{
  "model": "image classifier",
  "dataset": "coloured fractals of 300 iterated function systems on busy backdrops",
  "train_examples": 48750,
  "image_size": 32,
  "grayscale": true,
  "crop_scale_min": 1,
  "horizontal_flip": false,
  "translate": 0.06,
  "color_jitter": 0.2,
  "targets": ["system"],
  "num_classes": 300,
  "arch": "vit",
  "norm": "layernorm",
  "norm_position": "pre",
  "activation": "gelu",
  "mlp_ratio": 6,
  "head_dim": 32,
  "fused_qkv": true,
  "bias": "none",
  "qk_norm": false,
  "parallel_block": false,
  "inner_norm": false,
  "patch_size": [4, 4],
  "conv_stem": false,
  "layers": 6,
  "width": 128,
  "positions": "rope",
  "pooling": "class_token",
  "loss": "cross_entropy",
  "init": "trunc_normal_002",
  "residual_init": "none",
  "optimizer": "adamw",
  "lr": 0.0021,
  "beta1": 0.9,
  "beta2": 0.99,
  "eps": 1e-10,
  "l1_shrink": 0.003,
  "steps": 40000,
  "batch_size": 128,
  "epochs": 105.0,
  "lr_schedule": "wsd",
  "decay_fraction": 0.2,
  "final_lr_fraction": 0.01,
  "warmup_steps": 1200,
  "weight_decay": 0.01
}
Rows from block 2 of a small image classifier, named by matrix and row number. Rows with one number belong to one neuron. Each number is 128 + 32 x the weight over its row's rms, rounded and kept within 0 to 255. All counts start at 0. Numbers have three digits each.
After each neuron's rows are labels from the 100 images, of 14976, where the neuron reaches its highest value: "patch colour" is the nearest of a few named colours to the mean colour under the peak. Only what is clearly more common there than usual is listed. The data: coloured fractals of 300 iterated function systems on busy backdrops.
# fc1: MLP up (model.blocks.2.mlp.fc1.weight, 768x128), inputs 0-127
# fc2: MLP down (model.blocks.2.mlp.fc2.weight, 128x768, transposed), outputs 0-127

fc1.224:098165141128209123137130086115117126119177120085129047128114238093122187177104122112109192137152070118167116193129159125089155128108168134106232180057118193131125126124126115103129115107128100114115117098153125112133142161087206161157161128124151156165102071147149065142129101105129087142144147163120099087133081156132158154128130141112118126129131124136129181127117156109124112129146
fc2.224:105120109140100135117145129069139081106127131128124162127150119152118124152091170157159126080048171156123125105123098129154124116205131142120037071134227112131195122135119142156169160103136091106136114129122060131128160106108159106093115111143176151078138125145132118104099121135178050118143162130149223163120174128118141092130108144128102125155120107125127187138084107203184078136121
patch colour: grey

fc1.29:109143125139167086149105178124162130129136118123126132133108187091126156179100136099155177099168107119161141143142134151151113129187120127127147151114137165109129127128173124116121055173067066097120062135130134126141168116080149143166130173107190184165128123095123075101131121114156060055126165116118136132135125132093225124121081105110065156028134171176129157127124172142077131104144
fc2.29:128082102127149187162133123126137110091127138138157115090122136126190107137108146087137143132143140148163127097132111128131132220131216103086101147155159128126188087134166100137103132126113066130121187129148151103117120118117107097131094000127127201068126109148169120130106092131126104113116158146136107121091116140143134118108122063123160125183139135137163236069127128163179113157132
patch colour: white

fc1.38:144143092131138239129083130129129130058122138133125129123072197096154158116125104161175138118122142100146154109156105209130120202109123085090186142140091110122156122101168083145086083133091124143088141114187132137129131140137123189161127133161063173130126123157175104126129073129160137122149156116137102126166116114101085094088169100093156122113065132115126125100162117163141158025107
fc2.38:122146126094129118116149062114114057151128062126131141181027025157148131129148136084138094098152103142135113182102145119120146150142134202120117166139109086142140132094079103183147143129115075162168134131122231164124107104123149123150117151093131141135141150135045135167117129133092117105127179105126131154100115154128136123142097053139124170128104157095189116134129081177134129126169
patch colour: white

fc1.310:112130129158138122191107145079137135080146128118102140129091145041138129255106132134138127090199088131167119125124128165157150120086143139129198139120144181128124125126133115125122109156101103124129082082123154124145176140103145147201102159124155171201149078113128067054142088116167084088147161128102132133126071120127171161112073144124104131081129133121125147129128158175117152123128
fc2.310:099094128140132193111104131128092052109133165146124138133133112075141046173109136107097102138104143134163123027126102105114138148168198177130120135129190132140182109135147129109050128161124113120129129120132120129114122081093112088120124044142195166151092074098141133164117120126140072084222127119150164109128097137150130146110168092113142161137165135131177194128118147134132128176101
patch colour: white

fc1.594:124109090126076175138074106099127129139181135079123128127127127096158142158099125209114152110117138200148106088129214187190129142128133128100160122065183146155130150104131128074138130094141128106109159131131148136155142153080171153130111128135135174080106126070058132051110121120164103150127165132146146168126102031129137194121158115123185116132116076119134128126076127087142156108176
fc2.594:141109147102171149059156100180116097121104152155139068112102131154097157124169134092146130146127149095161129159131105161130135125140103112088102124143084123140119111063132146090096066185069120121141130093113106188141131043131114114131121090067151104160118153135134076185140142112104142129229142181143166066154123154127132136128183123056179144122096132097133148089138194085163089143166
patch colour: white

fc1.397:193075128133095117149118178188128151133201127141126170133119092149161088069164133140131132103144150197123131139119096117154141118130153067129155088163255099132127130140085143136120142152159084126125107236101131098115124078152130108125154122132128159083042069105136131124150185119094060131131105104137134167122134122129116110121115136117117161132156078145134132127152109120139137098110
fc2.397:173172131154137095042216123101128127149030112096159128125127154156093194127214091221113117119116123115129175134158142157166142105171105098121117107072086095087098131173144130126170117124052120112117128077128118150124135124146104158121065132131126111153127177072143120161045115135131171111129169133052113151133128132106134127121133169129104126125150126119118144136124147131087128123173
patch colour: white

fc1.100:157091110171148147169106160092120138121137143091149096069129159122153132215129126137124184113119119219133120118164151227176092123107121129094212149097117142127122122125127134088098046140125109126132151126120125120169129149070124165144048131150135143196119167084129133068133087126214100127161125135132151120124127136111136156110176125076139141078151125113125155135097210134102131111125
fc2.100:137109136139167132125129130141155090119127131200137128171126187130117120135163127145217125105107131099163164164091103110083113143152182046131079033174076130079139057158129137139076044191082157034117145135132135134123106047157107125130114099143138134126082091136164128109116118112129153106133103127116133121123103128131177138068156136075122147153151156128158130177152129127123124135106
patch colour: white

fc1.579:107121138127160128138116129164126125136092129121107110135144123158139138114094007103125123130129139133137108074134132127133129133137126155135103164063148120124125121136125145139112125153129123158140159121146141126152113091143095119136143131164116113163144138090122140129118086110132142141119125151105139097126155140129129159093123255129112133128218140132127126101140135074138161125106
fc2.579:158094174109118132128144109121124134185161150173118127169145135125065057140135120122121121101126128115127124109150087079088118076122147182175119087111190132124114104174125129130092110080089091135141075099141151100129134197113149141185105103121158144165118147117139157128128120119147116090067093175168134116122179144132160149185097090176105187170143182125051160176107091138146096234110
patch colour: grey